config = dict(
    horizontal_flip=False,
    num_classes=500,
    norm_position='pre',
    activation='gelu',
    mlp_ratio=2,
    parallel_block=True,
    inner_norm=False,
    patch_size=[8, 8],
    am_softmax_margin=0.1,
    eps=1e-08,
    max_precond_dim=1024,
    grad_clip=1.0,
    ema_decay=0.999,
    lr_schedule='cosine',
)
Rows from block 5, named by matrix and row number. Rows with one number belong to one neuron. Each number is 500 + 50 x the weight over the matrix's rms, rounded and kept within 0 to 999. All counts start at 0. Numbers have three digits each.
# fc1: MLP up (model.blocks.5.mlp.fc1.weight, 512x256), inputs 0-127
# fc2: MLP down (model.blocks.5.mlp.fc2.weight, 256x512, transposed), outputs 0-127
fc1.127:477389573505451585565426536587577548437441501530536470472455504518463449604467513503485506571427439494490586512511562451482544514541458413554459473399557576485519577464456392469483462553517564514463450503525523455480439414498515578444516590554503561624516456487510556529504515479573583464483627374414523428509456412517584469450457422450479415528557443447463575422517503441440544399510
fc1.128:481512376579558527532544602395472444459512556455484459477512512483537571456490564544432532518482469523497479454517568524516518373540431499489432493537527535492482592498480526513443513473501470549475582492471457569445584513408614447512489376460547490424493409476560452546476529498551494507482370447489494489477552521536496494439526507552476534492461484457438475487603478515501473480489
fc1.129:504534492528463428499461541563453566499464560618483417586531507526525463552478528465391383448538414505553483499498560424513416454524491518522519450450498479455592566452579496477492406514468533444431477565475500511463408509582498475515477552636488444605502528495523520556407528485432417484434409435439531563448480490527468386422642451445482523465398450474481531473435440382404499519527
fc1.130:516461550531622530487597507559604568534560488449502501376512469545524477471521480459443532518411580538468598505488471526533511596618492556376507446393513370526471507436463497403476494467550451455420551457532499519461563535454473558491513480529468384440476441504469554560580469467542410403497465553471526444445463445518571466505574534468476535463430440475500451481472402510482451583501
fc1.131:454459528524494434466550553603564540400459624531416520479444427577483500440554588445440489430506464430504480423506470435557507513508535516422529451561539578469516506428553507455530475546483447426455459498460587592454425471480488486450459433547456575484560515547549578543539494552454398533522501494414462425521465437401523488439468387448514461498440457530553538563511492552477480503436
fc1.132:459426522509478502419503511548510440521478454534550586472485473469557445492607451543554484469520465540485461412540422419493565544590469556538517498450465627502531516437506448559522525580534555505523375545516452525458550512549597547559477460471440443508501439518469456483412508434407499553468495521481502589487521525471497497586518548578595452532434504484422535497463460464477430512579
fc1.133:586493381553488471550491528496493434484430502484456525518617473461501458496457580485412490499511487542424528493477529472432547517518516450598452462530509507449429513503530467434507600500491418569585484584484485497589535502508448540547548513470470447476494565436495591456549544492463473523542454495458553430371451509507386575412467586395577444554590450426407430509505576457484530482586
fc1.134:497491458503462598418459368534493460561545502571438444408540425426436485438491447576507476378489434518427522473486628543454424445631490494494484542526432393580514612493457419622596475619426552521443416524612389498463468535469464460469450536523600519469588455562658493431426552473543531465504439539495414516536443554467445419564588495486487551479454516412460471496440370362536503547542
fc1.135:444492483387423529482510594376536490460495535508413492523494547519491493499545515586479549505508505548495484440468458453413539409524433481420522577489526437476466520481498412546503442428504470489550524451536483551416521488498430402535516483571470499573427424531514475470480444529502480512456496470482450437482475450526471519547476436600500478524484575325547500527539429524577564511494
fc1.136:523525449568427422605451483610424524460441461548368504482536477519493500558500569565479557489495478455443457420481509436527485495692551484554491540594472440490499526545448399540429447476485419598484478463557537522542600536555499503450522515517598453413559493544532465400501510609435420577533458462497434567585585454513497390548431453473533587553508569510437481495493562553540588528502
fc1.137:448468505491477475493498619456546437468457547517502524598550580480575454514459656445506474535463461447404424417502444490496517535550496565503538589420628522436509523459486489440476493543459544466566452484427500472504532527460548497440515417479467466588551475526505581456618480477463460515424493510501514519477415483453498524520549505479479551483534537556509478543458596544499553505434
fc1.138:441561447530464521466544596411508588472505528611493443543555579448518512428418567552492567518434519445505534449503514433489524332506576487440456525443397504473452516441531469510530452464524552570551581610468553490581495464547509549539481496495418578481592497521522556517516472511466575502451428479497423536491428476510546524484545506473481472509469522481557455549430455524613375470528
fc1.139:458501535544530545497500426423527523484426479584517444485480535465590551622476489508463419603511447522555579430429465474428470470441494506599471495518494523424405495491543556544541611572503480420529479470546504436523543495494643597485443472531536525478486482533437424502385558497412453535514525549460408529476446502481415441619435465487538486528536623401503503458397506443522525471433
fc1.140:482564503540473440519541540517465433457502505421527499483465376446527463510509538505491505429455493505481484467494588495530490572499558539372484425415507514550603484505391359473482516452576530607509538483551479448500532490468423618531432527654536385410485474565506451436513544419582509480586516381512460432527467526532607436507483494497489490586553421652529509492597495439425467523643
fc1.141:573457522482487518513411491540461530508591529557521521481496413424505551502444575500482581436565422529570535546504522473486407362415479478392514543619480411567482483362537501518541537564511575522506529540588491551469541568455432513434487456500470454554566435408323512574498598454508496469517496515538388439444459482422404569497447437563471459510515600485431450534553542486551471515471
fc1.142:511568458551480498465465641552494591532459525522535451458453445510423466536440633484437540510467532569533522409558492419402467504561428580475484483450459521503597433527535461551507470567493529583576401496478580502453470447500515441462500548524545595501548509483566449447545489478439536413549440462527533475498489484573561532410431403509533416467486414484478576522452477569520532522457
fc1.143:459425489591427472534456472477465562484428506496443483465443522487486434544599570454549441527555470478363485483484525428473517416472508465521479442479535562485443541477438451444545535540451502487490496544481539580503478492541592503560501568551520577472566458557495412519488472482494540441540634499474465502577463463529481496451540467470465500508474525438533416450479444506442487490520
fc1.144:493486579542505569485474509526508552441530508590522516464473453481545480636476583584549484565434517507535488503453531410539491486435499506562515534531519489590489501481518406458552443550510526554487555434478467469529480513539479480410556376522369526511510555593403406397607476421563443452510419419440521594545488504426473491439464491436498539472560481423533467534520471452446398478492
fc1.145:456471491561494594444611468494482459541520537455524457515441401493549616514507482471492441550464533530533497449528523506468449370553474579430504433524601450492573493532484589550549470522495580452541460524487552514548480484452474484453461477546605510509577425587380428572499529473482430548539491449420482512407390497483479404516533451429410486500431431556431518479423395402410496561411
fc1.146:526564575444412568512543524522553447480513520533579426454540437544521528543498482500530570508555461510507511544534568551412481493502555600497520395455498456586478456376467521517475461531459532549441523464511421444471480648503460478552561397434464508511544507516451448400527523559492430428488510470544494550495558487447563552562461411406456421476412447628554566538487500422528552475409
fc1.147:490551548499458501606406507441417558547437609538497484450552443462451451546495497526483500482607536475533575421476417461398435461474550461475474496549539509515488467524503608480503478588519461487466601459472409560603518543541421513505350471482530495470528451450415452596479626503478393413558489471520453526471441484456499473530437505507529448561461573533435462475430432616590520366478
fc1.148:449457442555567531421570520489491557495504441534506476602512519522484558610482507541556548537438546497576514525510439442496608440503617507459492627527548492460426459491435462463478511552533556583513455532456486556398509489477456491464537490437465394581488408441464444472515527516447505474381473507538516516560456391539509587453493510489409531516459568499463476467559447389481524550438
fc1.149:519453399554487536475436565465472506514458593547531546472482589565564515501613432614482481423518538538539481505500417496429471579522465504439436504486478515554469514528545424517638523431443461457554460529411420518461582528414497451540506465504516516513489543494601419603425457472494494539537468461447434524521547564495493426506487461450501579505455545474473499447572497464565464473567
fc1.150:541462513471543481520536480445428470581514514554500452518552464408461574467565487486424522442449466582468478486522450384459427531502428562472509485459429478469552474503498451562554553542543537487512476463530493485494483501448388517414550563456475599523480509433496396547508391449599474367500486461579444426588483568541477470550547478472559471434459456621566530530518491497481543521441
fc1.151:453493511523580538512484502537499543509403560478520370437544514578523447460499471537503485562486496560602530481425467455469554651513504570510477527567522537493387506454517504483472640505498508482506523506519446524584480482455420420493517418572485441602495495484533444427523543469441502459492529535500550532512443461455485472502567614437517556537559470553470464516485458436494478440494
fc2.127:475462563482523540534372580553437572449439532542481470497433430509413543496472529448423468529477476535536592499487515445569531492492485413494432573460476520493576499447488553425497469486490581599514571481479540492538447446508588479429529613485584546628482416471519555525515474529583553438455570457414524454448455381462488503520512466590486513559547395463499528498486511427419544450527
fc2.128:543511500456562460543500567587530399437537494525500513511429525489573544489481487472420513569483474598460516458563510439555498515547487463520505411545480445544458550480522435530458526527519428502517481492456503572430564503586555431485516520455480522436503438530526508507416519565523556497536522540429459504492493547479530523524556473563538570600526442468462543507579473603541445471500
fc2.129:529533437549455455629464535542529519546425478598511496601507467453363475559561472425424474481544427431527496541575490456485504490482534591553493461467520521492458508414561519491553479463449523531421456592494525517443512486572443538501537482516503485557494529584525462540411524516413487538456432441519559526481491488556430499476606490487450462508454517454525488474437403408429475465557
fc2.130:496556534621599596498522494596588535505567444412524527347495535497477452423499471479531557585482558483484568548513549600535424628593486560426516456458439529484573440471516498479434416582493501472429495499642455557489575453498479568461482488530423510477434490495464506525522492636495439413518504637512528470438460496522525491526593603471478492530482522552454479497541418532488452559516
fc2.131:453475443552420392476435505606527540495453572516483438526470557521429468409472503447524484415414479591537514493446500526552502576502471543501648534453470581580507545447509619451498511477440553498509492456538530596459420543418482535418434442477509525472426496549485531527554480575406491453528444558475493455385478406417467507513419466438553460510442537527530498544514448519452460417479
fc2.132:535439461404457411498581517608620458432494425586507546460583446491576427591442530480473529428462462457479501413519481459470462434534559558508476485455415573499534468504484504553501470543565439547426440502467531531486500517507471504593446466466488574630514457495453479447490467433530498566514530443523530497555539522479493505513589521581633496531481523463509508575557472481455443476600
fc2.133:505514519513470533499506549539462542481449568414505556463553534504494578477465548427561529502528577530470470517467539516468521544531498385511356476498528560520497457509554533505528541446478520526484556539433437494551503518489501507535432555511527511535513588463474519456479527424420519510600406487462498456488484566527527671482503466444528463503486477520444438519540451431395531543591
fc2.134:495489488411444543525515451406551414548525420516496446388502437524418442489486453672521508444504535552454513529448603591526380512487516472537563621433484433585538582434490457541639426537419460537401448493581542455483508457422455509555471537558590483545538492462621480537419583558592509475413467583526485556506413446506516443616630548485520498498431590446427500451516451427529502478512
fc2.135:557532488424528490532529575492488539503533557561517458492548518542535550488500547554478556495450538466442516553506532488469487537448468522445538523548508495525492456488552611508470574411522467492592507444533421512579458569486474484542452443508517567509466540420513471480470501410560501441467583445503485501491444524517443535437545545455446532449569496495564559579481498441550480503504
fc2.136:539522407612422512497512511444525462448459469559475545532406569471434471496515526523446591523517416420470526439364467533563514469607536378559386511509483511471554490453469432610426521377540429566512463488579485508555603543561450514509415503550546467425571558531547425496572500618474523513570428433499494557589569393519512427486486567495483546510567545484466425533432543541469526532475
fc2.137:456473480426580479454498434422491473491500496477498518524426589444542440592517576470495499540488561483491517453491514559527502485480443492511564560549463529424543563518498527452490425588460491452485520458519522505531480478458501474432499443572427486565538497478529557417625526496515583523473485469486540433454506455527498512442492477545543537477512581560551434456477586539503490515445
fc2.138:461424412512512517533567504524494561479509546549561561484424574472467571494497434434496440525503494506432501505482471528471459552472450523496448544540512557474456475438536508542444518532454517394460554375559500481496409530454515522538488452388539522470510478540522507377494468514485475469528438553448487476556471432541485433449524478445527532436509451427581434522525510497552457573634
fc2.139:521518513453511519490551598373493522487564511552438431541450542444600501550577556568443360550473424522580596495516536465517507507504413532536438443467499493402472585539436515478599600491547587463519530374510534469531545436521530570555470538529576490521522536530470476488430492432538492516515497472617420526519534543563479485590499543412408418562524578474513445533534462452548459485470
fc2.140:523568452493463488468541603498525516402485513522472499559459459476497523553511593586534544520509573564468475501417598582519514542509559532423539424520528522482563491414491480590647491514504594567505599494506561389493650482495473620555396569545523410389457534465516514553489515391577529511551506428558475521555497596590521436462488495497437532596463489585496495464575513473429494496534
fc2.141:513427483418482529411448442525526527504480538435522520469463408527566490463511611452483579500446389573546540518479486556508416336414511450465467520604453489437557482478528467525586511417493523497599625553600467624444499492513509499447495467536508522483560452443399473578481668518497536492570506557588459490426415460512477565541434503557493505481425531499476438581527553503510402573523
fc2.142:475507499378539549520491638540501528520455502413464501404473396576397568546462624443412534471507590493395491513545485470345479569519406602462559455455412505501601436539479453527585459519481514570436457390571560525394539498515528502478461606490450602442507427503554476422490520452510555400503455523537642508499554472586560428466492367509531424484544446553545505490523471540451492509518
fc2.143:532520487503493529576426431475477456458506527512423499453502451559434535498568608458479479552504438550447506542550513515497478449490469474504510437520395576496407509479448474495423491545504504431500536521498524550442534545456562519548466543532539590511488550579516482552480540489569534446591619525516528582535544414487471539530520471556525515629521494466500432516477446525458457450577
fc2.144:481428523496458553436509435494505577524507446561538497507537486426505474571489539493522508577495570461511574568560541415469568522520559489645504456474467477459456445498562491494572479556465431596494441481461526444557548541507451466461474478549444532493494510556408557536469522456536441472508583330564509519554498515487526601503553511432550528556486465464467400453494544529462408501508
fc2.145:459483498548540478453554454546568465553522524465527505557538441460556562489609570384569459568504561463525505575531564439541450464482555544464485503551531469467557513450446600597626456478532554451480565382478464517495422408478448532464489487523582479491588430547445489605584468482456502562538492356439535478513450474614565444489485408461435558526458469589407504461395479413422464474476
fc2.146:576523574467460519429517485451425415549563507570497419505489574506473463515493530582587537500567452410558468549564562554513407476433524503389532495459460462521462501440443560518466457492536478494446465587447500472507450491474494458479576503508483538505503549496477483468583508474456489512480514502504445593508501416456590535502516485560551447526514499580518442534544475487490563597361
fc2.147:442513500507483496523503553462445514565388578474473520462525510439552392476502372494546475463499437520550503524455427577355400537544484405532549477564516577362518519582438578565472524616535471536495574438523471503523460583485495403509391534443563489556407508472469437654394518538480400470560485512513484419497488524504478546570550562528535535489394583530618406523535522526470545431532
fc2.148:509533498508527551440414562493512516480473536566537565612506504480427503556509587486544478478450524499509427466491559504531474564503485508478451549518555442507483523502486449415481394599491516453510501483459468604447556618453426517469472526478519498492424534531502546437549598501506506453490590490415525502572474543545472436520418551452467494485546484547481499481443505453419436550468
fc2.149:564547444445527569518472534456418482454514451482516472506474617559545533485529593542450427478526476555497425537492474471560390515468514406478512491535406452511582485485488512502656500461470480491532370438423516469537579498461477441508488470465548542496499540538524508533480471500428495516514458407511509455462528499437472523491532419479432597463543469521501563466531592610565511380460
fc2.150:468564472466594393483444405462449367564498507557499398546598502492457486477543520550383613536489432530499479456485524504440453592437432518456529450417484470429449481457492396540560517557522571504465551406555480598427567491404483481483535456489528674584483649517527468502447422546463473387523445535516450552594466484584449507484509456406508502507435552536556471619540545474459519476523
fc2.151:508508514490544586444459563521504548404504495473458511531567520559468492444444475504532542617508476419568551581482543463475532551486552457478530464616510545426583487508520528507429627458440446562559481495544503497550440455529451498561484608540488503599447530509560451499478512559535502507468453519560483516553461382522539521451442554510552562530404469590531498602539486538524582534535